A small CTC audio transcriber, trained from scratch: norm rmsnorm, width 192.
Rows from block 9 of a small CTC audio transcriber, named by matrix and row number. Rows with one number belong to one neuron. Each number is 500 + 50 x the weight over its row's rms, rounded and kept within 0 to 999. All counts start at 0. Numbers have three digits each.
After each neuron's rows are labels from the 100 clips, of 14976, where the neuron reaches its highest value: "loudest band" is the band of the loudest frequency at the time of the peak. Only what is clearly more common there than usual is listed. The data: short made-up English sentences, spoken by a formant synthesiser in many voices.
# fc1: MLP up (model.blocks.9.mlp.fc1.weight, 768x192), inputs 0-191
# fc2: MLP down (model.blocks.9.mlp.fc2.weight, 192x768, transposed), outputs 0-191

fc1.148:470507568480535536461550536512522455493445446321421461487497425467555483514381521473489569481549533445546604467466505495466605468540490593506504509557540466488500584416579544428457485388472479511433576451432509444508537443486539573461490520543499549477432467454476547504585501493554484486501541468445525523510437556442489482473551462547483390494561470504475490498478482520587482465432439481492532468512485442601522580449617488600525494551449521442491501564503410472488574457463590452520523573565409484527472564554574551480482418473483460467429599472518505556569512555512490566
fc2.148:513529502423518459447509533488589518470497462474503520525486567482476436515488505478531536493453545460477465527566498526489550532469482457483518503474471450501474465518481483498548453458473546504472445524482506505414438519453451453495583581412412482445588480569563497504486531458401488542487436468448445485545512569486514444530521467531530463471413591546444524530545566516444543481490507492195476502496511480490457434585491453542581469540527605725431548516510523500589520574505493433509509488494520416386466466525442532510481468515510536535557514468460465524534520532509550499
loudest band: 500 to 1000 Hz

fc1.414:481456496395539547462429571479469518539481486603503483464583425500430418486535402469441484507551622483423527473499570615467460381581552471510510474500580459515498551471504491555555507469478575521457493558491515485493483399447520537476540455509603452596494445515531538482562546477512552632497530451420456426537508628591472457473452513478526559431497508534463486474497604495556471476387426501465527511507470444502491514456524458531461488399474553493505532517481538532508553513502592524623489439472513508499511465513476499560589622451537478425460508487585443470477435446527509485
fc2.414:539504472362471458515560514435539481546563502546453573539435464481431502491464502505534485450478529491418497525501489559534503544486621525493469479594547424462499498454492551550492487567493582520430535624501582475454551488488420529462548498507509462500511478498456647535495499488548489545437515416446527443482512516494485369517462467511394525420418515525433501519495568608529502489459557560313534503554390460523442524479482480507533407507531518630463530504539493461517560477503557481510504462545512477400422542460463520516534535498555464490531583568555445422568457426468498521
loudest band: 4000 to 8000 Hz

fc1.310:520412608496404505472486464496564476497432526548442521432491493447557572413491485483508606562451450524562478508495518457525525600568497401483513512625495511519570518574543539470534496466510451542521461477445448450469490533441584514462400505429493434478435467506421510447505533512480457449524460473565505537494411555449570462490448450458538558506393380540419520465574487431466515517560462489485482651455597540501473537413491610483538546449474559459521435531429531584470482534502445461513458474420464565479421517517499502477516490476515489560510529510517383565566420548487553496
fc2.310:521542542584557426451527475451584530459487496503563459523509487491562439448478524536622492459478456478447455508545492542587506547527515484501605590590426519551470495559447573610460498492442596492520496607440528433456468493500513432519514547427400421473541420532462484545532591514484482571511440492561521513479429510521476454438468504466421510493501360595574544453526475404520551449462550501433401422476512501538472509513532498526533525499404508576516498423423583536528582475467458465469462492585485458431359493552491557521524466493472464506496604529480466510542553479458508518
loudest band: 250 to 500 Hz

fc1.438:498556593548531502537466462476610486576489502474389585501575621547464523541504489457506506556447504546515561556434368435508538496410504483500599518537509486504459575509522452474514533382421482495587515553527442534447541580579415437442521432520520530575547543506511550522566475421435470471472514491477549419513495477488486572418501495532553477502472489456517604539506348430535476513544534428462458528495437496493521549526433449469467529524487556524534402451509549492535485561431570531511464493497476544482503448542516510626533546424494495423490392553501487556468487413474464424
fc2.438:495544550445533548534534511493499501516536527562431501459544436526480434434523489509496451532461535561542547468519488517572537505486619535505525458655469548584564445521441455440471607491468470549503513454512459452582575484577395456481474434460487413464463527511464442458428470507499576502495652436468469431429424485497456470412522530454538551507546495531524490460534440530462408516474413498545536431462459520561440539502448423434507564516484523415429458562454507582468525466520514574430479474512578504491584555476529504556457486554492484438456540483529431580395618503553411530
loudest band: 500 to 1000 Hz

fc1.99:506503446408519588467423566462460497530509467567507481451546509470453391480529473456361516446508587419415488485494524536506542463565439522494509517563470483405489516399451475453505484543488534570479537539501484473507512460520507481518506504586600384587453458400450544420591580543563542542514557417412509419497530538528485529486544518483484487534543473568425476455519555512457448504465470471479502564424490479551496505470523495466497487439543497466597476488545522522469570422576514540592514417479424520554508453501424458582627548473551492385412552455511397476497447513527448547
fc2.99:541492496503535428489539492530486459545531530588435554439462434543506557458489400562518445456503582449418438586419508587556465517635536451500494563558514474458530477463540565523475410506468574527524552649460613445473471478558493445462516489509482445447447427438430583530520399564546493585367520417494545426509503466506424466522488510531466548517398569509511490522419529500571518522471521549426566508523430440503485504476459474549580459467509520589543496538578505417509499467458607527518469456522449460386434524496473489516454524498539502503517573527488483456512474436473547537
loudest band: 4000 to 8000 Hz

fc1.557:528531418502443511494546497476383510442430533501492517530493486557507380489558448473491484460524507462535493440479449583550532582563506521482537502460436551542550539530550459542514557488541528466516550502406507475544459445509522504410413546493500478480486511528472489474576485527483497472469538531469522583644495562465508458499510566576550504485453450474412552461460550562436536510365470413566502507555546534465449464436471522423531432500445550406555560524461429512590437546475425525434495634394564540459492513563552491505583623549520473472386477576424445417499526513539527511
fc2.557:452506587473471484452555622537534514537463416450546492520404485451552535405538535544420485350510468561481527516543521458453594545444476517547421554525472445504520454506501435419531418502571512474450504481493519460503533465511486439507488490515516528609455487453538502516516450445469510541430492513552494414506515412506546522570440490424523392503513448558500604461504510584476413502530536472369523508456493494554461501495513477418483453468525445623482501577515474427501452547482514446545474517541528494395361395536514568551468523457551458492458513490524553502518510428656475513
loudest band: 2000 to 4000 Hz

fc1.104:516527556507426531570488402488531501547506563524412552498537430484535544516653537468563582450476498513585542498583492522576513535558504481473516507571536519505572431500501494413475430448470485488574533482433447501503468457561603427515434460546385469544528490481433515461452483477512506472526515406509555540563421563508551498471408474475488558392477375467493535426556541529538479491508474474447411538404478540473492527485490578449551525466448591511439483438477573529489550519495441437495456482479477584509452472520592458549567504596549404507532447470607473531442391494513522474
fc2.104:540555518577580444428515486505542482489484448508497532527478546439452484495488580539545538460468437527471449532554467459458560514516554493538500562564443544493487471506473532577551480505464566497505503618504480446527509469570472564616521508437371479464567503602492511550532521473466479584398378462520467465533437551584441472537500509506459506508422449479503537461511505427497554475482536429311423451495593441539534490598551476518548531536471477674461507502457494433464560518475556450515399507460528500493391485433489538545509524525451538535536563481479478545614555485493544535
loudest band: 250 to 500 Hz

fc1.308:436528585469479551512564457433555445514504566519500458481421524615440414571482452499442456533424536580530512497478461515523549506497549505522439523492590582483549549522563429530606514604387500482462565509522467520470582492520467456450428539419502496440514533447494479496432550552504572398567492455540530551569490403460522441578541575474515537543534428512424535490485518548498455531541499486328467479553562520435587423502487503529484476529521616524468524501491508532500480586513472534526522474569444512467469593544532478464504487389500452516461447561619578511490530456563511452
fc2.308:463566515534460491517504455527448374492524527552428523529464547413529491501525487381502494562410568497375471493539538462472544518475489561417503534486562448474498506568505433432546436468477633498541533516380499565524489545452522498459511561441485432538481508578504528526478524528507515525491491464484450451527406440446500552491510556525509442475491565487550496515524573550482520532334575543392519559474524482518395535554522481497462524574490467486551573551520534451543575447461530465538532475448469480473520494546462557516449476546476551452613523640553521525635551606437444519
loudest band: 250 to 500 Hz

fc1.435:444393584461525497554484471528412455435527495533506502428464541570435463466434479423468514436450461532524522505451471545511466547425370470517509503512506603550578484535462381444534529524492476444511443445553453509515441630450508490436506466455479562430431598501487456421524486499548441489492500588504411452454566613557416453459483583476527524563475499489539525422495621517496580534540462482549535509515400404487465487486535475470531545530523465520492454499463571440569503439456560536475452553444548590482475490509534509522404582553443434483543520481599434480496495546533457446
fc2.435:543510476549548477518535578479526502547595458509471447558467526400425531505461543473478461477504500442487568592458578497531470511480464542543461568537424543565426473529491499480514481468562532481501509573482563516471515578497590547485477492426603391537525559471471467478533474384557453496459576491496593414515553516537448565472550502475553475484540471576507507439563457464505510506387388616462522504557494424437571436408496539486495486522555476517484454582399490423517530596590482427557559563481492571399440520490565450462395509464486461586429515504502521466433482428504478490
loudest band: 250 to 500 Hz

fc1.730:513560608446478457424400452474576468583546444400551481602538395526570529530481460482476510434514561519453510472500536532581542513391437517538561396470488469542528518514435423467508512484566493562535457485615512443556443586429550479538490543578418470543470533452547471459512532591541477474499460520544564449500520423466529495468420409419534613463455514479541525526520490515482551463501399424445548468521472480529525515509467509499443458521449425425451517491537442409484530433606511530594556492516438460454541454499406525502495518529488450529426437509447420499559495545526463452
fc2.730:496479519521502486406519500520572481523515451488500506516465591490447456491466493499506486429461552525399518530553505472490570511461522527546466518547490459452537477481456468535503458439471569544418457557512510516462463526509472490555591555442449519465553509570512479498498556521487489553438413516506415514571473532547452486477536507508487497532403532509421485506527493477464519449500543489195430518515522468525461482530505501569539451503535555773433504483448532438534449526524507434487507548464498432399440459539489447494518514543430486541578491492509472521585534517465522464
loudest band: 250 to 500 Hz

fc1.152:404458511525428548473537574512461578474535481570486544492594519511532456539504460530452630562494461483458536476461432559540566450451509437609556450487498492498448467505522548507554490427489579461584516510481507475513471539525575537469450518403604537513446529377521434455455437497496517476476490469479452510468585478533495471547401509495599555458417497497447434418531525536498424492430363509528466508421491394515526565511555519513547445498511497439481495590482560496418523514510555554493529476472527510587508508638529446478552438520522564472613506444524563588591444456533466495
fc2.152:446430446569540525465452485572475476466628480506515418496497401538481518530454506589578375515551451543446571535449424487552488498413522571531476556481517378549502435503533408508512414490521478539528481504491507564483468513576527497518502486447469515456518505534572472496473460502467554474471597534608453485472392552573497527445434513499556469487472510383434359465463526608507565516429429528377422528559472446557606546434566478516490499444415530544485541501534525475566496613537507470441569504538560479480542510504492489498536532506486554451444554498449484476494514564482539470
loudest band: 4000 to 8000 Hz

fc1.58:511623555546548487505543508457485511482507459464602497587550475521555439504459476549478586462400566470521507508507447550472447561494627534533487399556458553479540504599455479486520454495547450544519497509410496463513451518554487518484519483437500620416491476522515534498502565499517544507455480564522455502570400483481515361593467440545425360505463520514339516379570486478506574495463490408501515478531582480500433529501500562481495425458448496419451524544491427482505481529508454548492460521487592521515454478480544520530552471604417429547450509487411512475538577525497541497
fc2.58:518568485422494550405581569544504526509469421455499481532496445519538499506456439610552525455489494564499512610540453541494540520501498571491529379489528501496536518505441491519467508483475509510495519609488516545487416445445530468552573563456501476513598468498524516497551552504482477413468525520528463427458597524514551376567501511474511485505439419491472556533524520463503487495448419426298454519509450499505531440584506418458527453512515508556444490490545438505515462534530549420535507534474571455358387490485570501433486618502406517527513614521436535477596459490483480537
loudest band: 2000 to 4000 Hz

fc1.130:472526515426507474452586499499462517480464501512453501440605440527529554530520518443519512460515523523545564430476396578558492579522488526543460520468466539478617494465388461469506595540531545545566412432514494503533458414532536464431530507456397522483522470504528488404494468480487497459489507562437457453527491430542527520544516519469519627554552367368485462561544429514509445529461579613534427554512444435457336483572424436485458465486449437496504514498568471521516375514482540524507483539417478479542491500488587536486501438472551478444514463589507472478537451478415518495
fc2.130:567550467441482617515600500615525559534474504499518507542533502456517437565549556527576547495494544531472573480515533487415397496470531470523468590497509481586548462483498611475470507476569446408465502497481595558559528496451443523519450495476491371495511458664579488478553494415409497489461518525515472405427502447578507509550489491524532391396524519491479499591565544504479451491570467478430571451502564504459517531460503497508492531565537556513489491489489389431607469579499566476542488479527508441485479373483473527544457482458463469454586420506510487509504589522558526462
loudest band: 500 to 1000 Hz

fc1.225:495458541429454501487444519509496477482497462511507450575488496508535383475499505499582543511444552472500447561571539485505447534543529384511427519512443505510458626578474516455549566449507467416365444598469516502524486424552496554427452546449539565443639537494478507472441382592546511433537416542643532481509482507516591552538406522516541503463438428478524542550520559481487567465504455449494559588553523456463448561553569516517506501474579513432604488530566525502537437543565526453522485468495545532548435573502446526536413493557541487411503518528523452508443497508447461533
fc2.225:488436501457505425450468473551552542466439534458499421501423556517501434479423515493554642505446602514497471523502515515483492539430539386587516575551492493558528533504484514576498526497481464501491488535455660562455530500523496562556583430410553591523539455519490454493475444531526520469512426495620568519505515421467603511470553503471558547413407467498521491576531498527472633464492417405468520489553497491471522539489491552589488543516544571520484576553467507503533482549601589507522481498585549496373479544405504496511525437513491528524511516527425446503573524444465538577
loudest band: 250 to 500 Hz; 500 to 1000 Hz

fc1.210:464432568498546459502544453537492427492528477430526463561638485523483481502456519560512444594551487438450545544586434460520554469536445519452516484411524448475516403509503428393558590505539472548492525499547561450536446432512520489435517374638499513599450439558522455409506421512527535584501491471549493561468499461506578557569451472546515507486503432501493469531409457532370502478449496520473499506471476465444532573556401487461456511448437463588471455538556545466456508508427515543500457436423540539496533469517546512570513527551570418419498534487442447427520585536573460516
fc2.210:581399469524490441414585440436523507546430570441483497478497526520455410465514492455458499560478538528546522506448511457586339532435488541581479592503486458435556540518522481526437464471566470476450511435493492519456452511429457384450469446475444504481481503544569504483524467545430531499417534524505501509505495416474522447515491450494461543506526537405601521548488410490559468395418568529568573533469475519535603548495519447471481368390492356569421473507490524589496534542457534484466439497555492517439570496576460525477488468490506418449510456547590462515475536497542472495
loudest band: 500 to 1000 Hz

fc1.705:526462587510486547468497468448521453432490490503528507442511623556466494539461493490551401477406404598422441550482481515592491537512480527448458485483516615440455571473547447449403458460360570499478522528523508541470486406424542537421474489563491557501532536464548488489506483492472478473535538511482540494525527492559471546523531489477450493623546411497544451584514497388530500485522493461405400511503489449408535514429435548454493582494559488425517402492492532463481544523477487382540438533470521497504447580479572533466498373554427449611484459550474510595537503514536515510
fc2.705:470538521481516479503500497519498536505504511515434420475479478563557433512498547538515547531563525411417456488566484497394437434550488513489510585501621475483331575371469453467444515454554454491580462543527567571563538419426463547521519377471456531451478545590551457453599468465543438559482517465444527525514540517528541467531486496591475468438502537482546488437492545461489459491430556508398486603532406573449528555568422446628506553530471507495411544541569472514455551560548430536498550425536498531514524435541485436463468491461504518528562532550560499507542526463514501552
loudest band: 500 to 1000 Hz

fc1.1:439460433604469520491502477569526528515454463443464555509524489544552544496377480508375600527429455545499429524419452447452477428506539365439463510384483440475498562479545456492567532524504422579460588518557467453424537602471432615503483547449464504465514552503426422455549469545558439520478672516434433512536507514521538554412507425439560544483552495443552483543520531452478469522514564490449462492520506567432494481549576452500453476510543545458459487472507460474503520481503556541526470569552454553438557487476506469483425502498555503580453482468524463513442523504542548610
fc2.1:488614481478479501426525463553549446496464526427552480549434464400471497459497474515551481493436547551382557604466591451553514474527511546591472527509553342449474538418528501572420485427544517589441503484499597462426460547487502450489510489512571497519573466558465559498541473464487423507520347515434417463515385548544481409511498485554537531428498443464431507582486528560459519546563506457351515549518403467546498550503451548495519504386586544550465500484526545482571504579525469514492515581525521533509505546488495494513532543424441496553508537476500503470498504449511490541
loudest band: 250 to 500 Hz

fc1.587:520473605408432495439526417420444606467563477464560511468560540510466500532477413386620526493474459569475488525445443470527530524533440545492520466468421536433584400510507495502511456452391482496508496527506506512496483538467523582484521522493497559543494568542512535520584435489511450473517464490437424458582476631508493540532568482470458465524469475487542451588449495323514499422532560504444496537526510453507561560457462536475551547495590545535418469459501548552471517471437524455507394483400505566543520546477566537410419541598531464517413419508476543489494481494480562519
fc2.587:458524451442514502538466546464500527549458415491531502450480509496567572595519514539610495499499499493463468502500504476418483480520515539471519553427521476427460490430503491470421463544554435443536501472551560558451507447563434435478512476429607580534462549524545437518542503516500415610508455422494516458423562502496517435609463468508508429512606504469603539379506591494462418455441519578498394567512546570450475511386397515584535558497525481409589492477551522561432587605504459494472498437574540498518586471451464490424472520480494532582513527494513482548464511551443506488
loudest band: 500 to 1000 Hz

fc1.401:455582433423438493497486464508504480422535486563511481497626496560552463574471524475481481418567457539462514431482523482407475585526472444596464439544504549486431539470455485500484512461534487494442552509456458444509533486552518576430487480498448590468513501489496494510441521596528533439597514465538552517493489448571430496546461474479546471484485527585626480385497561506609465542452385489450623553442382526488557533535543480565574510543505417431512500392511538378528451544463527491528472467477532477546555437453522472454448474492507505453504581419513603583472504476558518543
fc2.401:529553435530428440446422431432553446502533434492553476490491456392522461464511484582390397518577552426549477458483498389456385551457562473383466537516552505505402504488611508581512527489549460492523466563501541483411481573524454441579484496469399503522564388537534518535487533520525468466452463487551535507531524461525523391481548525445453447480413445517513483502479565483450554477543488495468505542566490574467595501515482441593563515509453510671530448507551558398516511491490499472471533496568423458490512516498531507481460592522474493490492481598525522514493552419504505455
loudest band: 250 to 500 Hz

fc1.215:550575574539459525438614421546514517528469520391497479545540494435443510480566539489510526518493505467542440414467425449472453531479583426491422438464456582544511470473477474516450401645500422539452490480486568458469568451534530542527467601470611511527453593450444484479524478517511481510466582412468449485410517465519558552560601526525553570510528486485495564525467468436427562493499478562470475424435450496519498430571473541487538583545502537524454474544593461541455551445444516505495520572445544531478453492515528440579354519545464553460504547560560479491574468539476562555
fc2.215:465478517418481449530422518468441450452444432549457567642438495483548503555488433598552464550433581498533465511506525416514578395494452523468447496507424554398541532460534457536501401526527405495457575493543524502507437488456508545555538463519547405526464438478591504497457465524545499398494507504489508439574492549460496523517541546503541480556507433480489449526479515515434489493537477592543596429559559443459452628471434548598530513503532542490585585457468519487506446502466466579542484514592464530603451520475441533590472479441466492536521510513615564529460460584504533557
loudest band: 4000 to 8000 Hz

fc1.87:459512441414515438537490627557511553429575557504504414480496413449576461481534510536568522509445511480465484491476461556556442538458471651534509562391514496499490496572452559536545492555454502487533481450454532522610417429488445541497455523508462506499508532585570451483480525527550510545536542474548447554490413487475520547508465482469479460447415520454463496493417520504566481503436381451377430537481483571458450602536443494496480479426404559521428530516560533553480557464507583527525406537465560532435536457594616484531479492510502532430465572503433479567563441454449502513
fc2.87:476551466552467573374557566517531528514557416440467558523458559526461448531491567441527495495568471503505498590500527537522506562539614521444474470565558466564507533377472539589489525496469468465499408526446545546591455553410437498501525565517517531437515553488442507553544516471496429489473427543558535471527477485523489446449474480594448478497525475411492558496485445518438469473579439505468466591549561465489499500451461547483485502401489463612416566534503452466472407464523494417382504473480574407370481468562470567538405578470507464516547532403462484503516508573531502434
loudest band: 4000 to 8000 Hz

fc1.85:488551575628493470536482528408470483471445483482458443515548470441606562469489526514464586503485504430518498477477506546423509461479588589473561558573554509587485478492492488439527468601528438549449517506525540545486466517466435459414512530548479574464470588544520442428460487490560461531467486493488502444511387378460465474520492438438523430471443474538416483436433551457463471527481573570466442571581589525526478549457425484476487511524518480526578520430417407497481506490557433516548358427561507516553495453516685558502541517467470501502522466428544454516542507533467532494
fc2.85:464515457481468489503577512454463511506435512484476486469483482439481491459454476509471497477644536537499481508491476442609472554502450501460506433485516464525454446436537523504581527601447586486484563613487541438450523487440597420560533500476463541475512507476486533439357544498470469425437461487600459427477451566553535502518527382464440522469468434511510450433524455424473453500541468508573539561546478558547455503433567482523481562515423532582457473571535454491484397473584544450418435422568533543449545599515559583489515554510480480580490563516402489558517518457555545622
loudest band: 500 to 1000 Hz

fc1.658:502481466520495548529535459529485539536515558493461484572580496498445417461569543494471489535480544423540493441455449497477511572428593462464474457405498518553507490533538482532443465534555453594498483486496571543562557515504675518542429500512597607571386557381509406562513443506481448450483564411477479439450590490589470591508514482509537598464479496445454542522534484442412519484501513510502528456424404406482503455461490470528532587502484546485546532492550444536428566556464544508571504594458558479435472535498469458516487531539456531499465537593605441516601511475531520505
fc2.658:492441467468552509552381539461461517487425453596479540622519427508532547564451479597544472531423461490525468537511448451543542389499403601461474457537498461495433447488594482490537451460529487589557587500460558533494391477537520502469507474594494418568510424410598464417515433497531543428528513497460475537511439510414482579558529503521412504526514426452506419505472399505483487559496493493579582452474562398488489526510439447560513587551460523465621477396511515537507502542481523567551467556504508520508452506525522524531528458490534501478482558529541590465477464573500550555
loudest band: 4000 to 8000 Hz

fc1.480:419448559536562552516485554468533522493523485486551478495586486601460436590433550534571427436488497482450494486547493528525470485463514580477510508475566448480514430488456415449494531487562453516545537547526483535474467456574501526462484396591503537502419490540471413437531472506410448507518529489483486513475437409468595476580557475522546389473607435546525437458458438534387522494546452533449506633494502490493570670594545465464452535474431507469554396455510495447435466476424444541525525452461485614539549521567514589478517453530570515533523496436479495470474488553552486526
fc2.480:543466405507580557471587498426550514486494522425463457520522482493465517527512619581452506513481549523479432419507449514524450633528431518510527484530622447470563442434542544525453522493590533413471518476469450487459509512436451353544529541518390544498413469528466541433489470511431515518480485563597481536633530484458593473436581509523458537566485448527527461495525382547468460488503516479476480527499454591482563572544510510536416374443516451502476497517516495471454480426456466448464522491596431589463513475444483536538503466520447476457565452573552491562475585511521483528
loudest band: 250 to 500 Hz

fc1.129:461564586479424605496523466523403489528482451575459445427502534403448492414505555444495566456461545487484531463509435536483525414545432547477527541456571486548559485453516433514512496502416612558545467588483444433496417479506485563463583508471640559547438540467485551406508537506530501515554499483459462505457522553395513493518570476528444456477470530485436515423426484496451610487503563535479490516518515487440390423484530475381588516536521439505575533502475478388525486603538557551532450474534476554540516484483487511494520536512468527447495551433580445585571452570470432498
fc2.129:558389448418461416467505519526539410534511543396536465414497482400450569515497533484504478524505545503368516408457565546477378487486520510521451623522575415479507446547519487528509488486490552456504507585478523408491489461540568478537463470513414466498539417516514511573430412439464415471490518560462492464502571503545452476548480511481532475511554572453476476494575568475487418577602471581583494522572502517489441465532507473557542421528602433543479528439515519452466514488609515521459629439480470421527493469464451491534446479443536512478545499514474594501576528553426500469
loudest band: 250 to 500 Hz

fc1.500:431565532462532497494459564488490383512573533589526443510483479506538435479556451511485500511399488527473520520415536507562475504509538366589535484458561556556465393504500503596546564500505508512553596446471485489506577523477419441547488526490459460542471505484534534407536485484563534513592607403525574512619480491456557607465469588583439518504585448468534458510479530508515507429479489502456481428454575584659471478565489535485521455475480474477425469563509459512403546549456527573493434505552477585556490472558456546473463505469504528522429502580543578483466461468486552537
fc2.500:512425436638478562435522511516568545484486466616436539433410459499464522439528522513467399454428434501405449475462639557510409541475443416559536552451449483436382486490485594588548505513408421523497440446495489457460539536532474464565517531406480534555409560546530541414572421504463372497511561407499520590575459580499386519493540480487460482490490534457483468624471542550508456446502518468479462453486502534478481532550480478455544486482465534517463473466431537475424436465505485457521461514496470552532497506500506506455447586472546531494525525489537539530453476463519546496
loudest band: 2000 to 4000 Hz

fc1.147:557465522436594512486579546546510490422534542460464474558569568485571470491469491513476498540483585516528573447448583526617458516399520506501496515570457548504461530474474586447574463525494496572573417515531509417526482517594474409501567513522544531502542684380504477459500453570570475569454596521490518447563535583554494420468466457468533553538538463480476527513467512434527466594499434546490538592544456410463451532423521545511424571504537442471486457520511469536509523513515528510475477438535420506472509537463391586560407519585492549522407468512444479519438519504529512490
fc2.147:533505542463531455423504518564510524529482479514478556530472524473473506546448484458460517577441559564508432505503450500493507465528498439568510495484535497476543442464554416593575549507527521481546444562444545541564467504579489514600444509486610476523511510516465500549493443436450464458386481478558470521522537520521502454519527498532463398526440548485564457548469553546516474446499508545338564520590586581505487549578397535541516479472492480672474515565486461502611529536506577573434577546544519549433445549454561566450478561549401472533543536584576442509478454552467619496
loudest band: 4000 to 8000 Hz

fc1.513:602408504432506619504506483488514540474580493549476475563506638519501538459536574562433486407478398524432479440470474541537490515461584543539539407463460508496518447458500543468447424556393576534515439481442449474519476532460500492578493506549430530548512491528480470471547533565513535495522501451484562481508523555582513529364466520477522558576569502575402471450497497463574513477530464515439480521534491478456503583394474484568454570481551536495465396588481515499531523517564638608473567476553422521483502469465504540515602528497529547481522527486460443456455402578498555543
fc2.513:462550408528519497449505489512470520546571476549471555476404592475566518531536466582562532491445540567479531500502535521564483432445460560486533518398554465455431443545490471492559523541498580522531424479416565547529553463544460461519556506548652513565520486533502441519506435501477454545469479463490514460581481528489483536530512488555423567471519589554489510474459470473533454474483471468531507508647532515537554519485470473495500507500433459590600475561555451496593438512470445541476570453498522527378499463354591571375507466495453567560555601532598465492574561453526466520
loudest band: 500 to 1000 Hz

fc1.298:475428524420501504547554430457546426510505559464519467504506605564491490492553496590470469536452502602516515514461402470538525420464520502491555498499480546483499573514416539486572506496474514493523424539536471390536516495421455538516518532606480509595542591521517569460558521601586533499409495469377605489537507512491555516413512528481368516508532416469413489434524549542550465459529545578506524557512473572528546556488492481544481485461436547482445448472557462547552535530572490544465526479551377534516408521478472409515506404463496503484431547592411447472494494594478567551
fc2.298:520564461548555461420495545530532606535538502438468514535496458490514437509434482472463438532459546464441506503539591504483455482521421481530523539449487559414511474475461490468585494486517569514558519479472520479516534496526476520527442480584564536574576482549465456507543387477454516445423449515459548537587502453587430605580524555465518491472444531452535544555475511520477544495416485523362597492531527489533478485622494502617599534472475550602529560608589456448577589474519504573481631493405436565446432550505557552462495565477482547524520560550511551449505530508491534482
loudest band: 250 to 500 Hz

fc1.263:417562600516554475565445547505465442465429446507460454481523480486412494371451429422523624441445487548437493439456509459514538447459493571462575476489507565583503565426531409475476498463456511490436439528465556442514572478521522552514539544541555546453465436436484498453540474556453491515615509578483491477471495544454483508457503556453561486569521436579462428427526501515453489505442630506404438548507448553525461384526453445422569432466553509504602547543520561578524463503553518542520530467512567539464539497522447534440509492436480395461449588448573538485498547507492495499
fc2.263:504482434440557475504441450509498466469470587446389587467537484558502490535585473534510509467480572464479416571427581504474469520525484557518503504444583469521453423515476459537584472444541445577604479582506570483475533453497582473536441511531535560489541474557395503518506488532488569516472533579509484502552517358514454473516419448560477531532555562511511527510570495562477521526516521528529461486571599482499441416440452488450476480476519560513439528534546497511505424436560459483396577436522570369514383480527539536534472521506485433461570648521455529446548470482393454554
loudest band: 500 to 1000 Hz

fc1.371:461507493544525405527557498470512460488431543463410459456537552498556479553453503515530508400532571492466490453545483566499521501422510510542469537492522554470563525522498561478448461487432456515510494517516437612558560535354523479451482541547528569553433502503542518479407581627509437551626502457543515328477472520562541476532518468471507400574566548533457466482580546468514510569494478480490520533449546478526400541387511433483429516464435491468556410394548535464487470525501505627553417401557510584556505504464537508446553575494505473478513469441475469535529556488504514520
fc2.371:446449441540534474493500463564483568542443549418469517479475517465431450546569480476526518410549506521431501550562537398464447543475450482498494544469418587523478489503509554540544523504521477545573550562383442490562510582539576445592419485457422531579411445525519459470487475508528455474486583482620412471520504487543521558561550535485476552542416487501407448371534503486483529477457522484462491505605479512523416546515501520483445451480462423498496537518514589423484511526570529408474537453598523441503496570396450563370481496542513457477464486485394485582512575472501561542
loudest band: 500 to 1000 Hz

fc1.156:517479492473446523522586502612483553443420431494436482486478540481512482502481544512574555569471476521513528612483483456530462507587470497508559390531456499490444516441470505499521518630545452486498409578514401553464526625449558540362541516486443516563489531460529475445398498495436474517434478485493523474523492538432457505480452460487557542521568462465553543500480496418432506557430540455485426515568438494561469586536487484566573506437542528479508542399426547472488479439446570470599448483395450589451588467616505524495553474506508525466444474488561516549472520531484377468
fc2.156:445583494566451469576472483422537475454482612500443395488424537510545445465507576464488536592466514417518499516491473427588519528436460525498471509499505501390541500517459518504572456485500450495544532532555557496542493532528446469451482523503538522592508555493504507568446493479470528613530486459394517548466419557403434392375497506480652523492441556469437519555479495448487457476510458503529489452490516554531438564521434475533484453535491470455431479525608513584481404476649517463470551538532585551424549479431507449521535529484506492502487553610567533485488464477543592451
loudest band: 250 to 500 Hz

fc1.200:503502407443512595535459429498507538468548478509511545512545496523552536421420564488483593590516514455535534509487519522500550491466568429498519523506518567463479496514485483393479529566486492574403450469553461543614400469488489533573508521609405444489406388463520513501544385535508412593472473492525467477515553533519495554478509431536497500562506507446517490469521458442596340495563424468483472479565531514541519608488529509497478625494482516410539480416553425445417488545526492560563495522525471501499530484458544455490579492439541573601482455484487489463578505451473466595
fc2.200:583487498460457478462537538539523450459444479541539464459446541569531394467499449462535477440518519531489537495593502512544512529426463533463485506407548444486492522448498486545559368544445533479489539562458433475522585379577407445511541446403443522564526492458517514496457514484394504500439503462506484522502543590533529437449524567504547468495462513527423383494516443478425551503549566462464497490495534472498519494531466527584506472586510518692569569535479440442509512515537517506615537497499523595470591442468491453448677469537496475508478487475578466539493504454434573478
loudest band: 2000 to 4000 Hz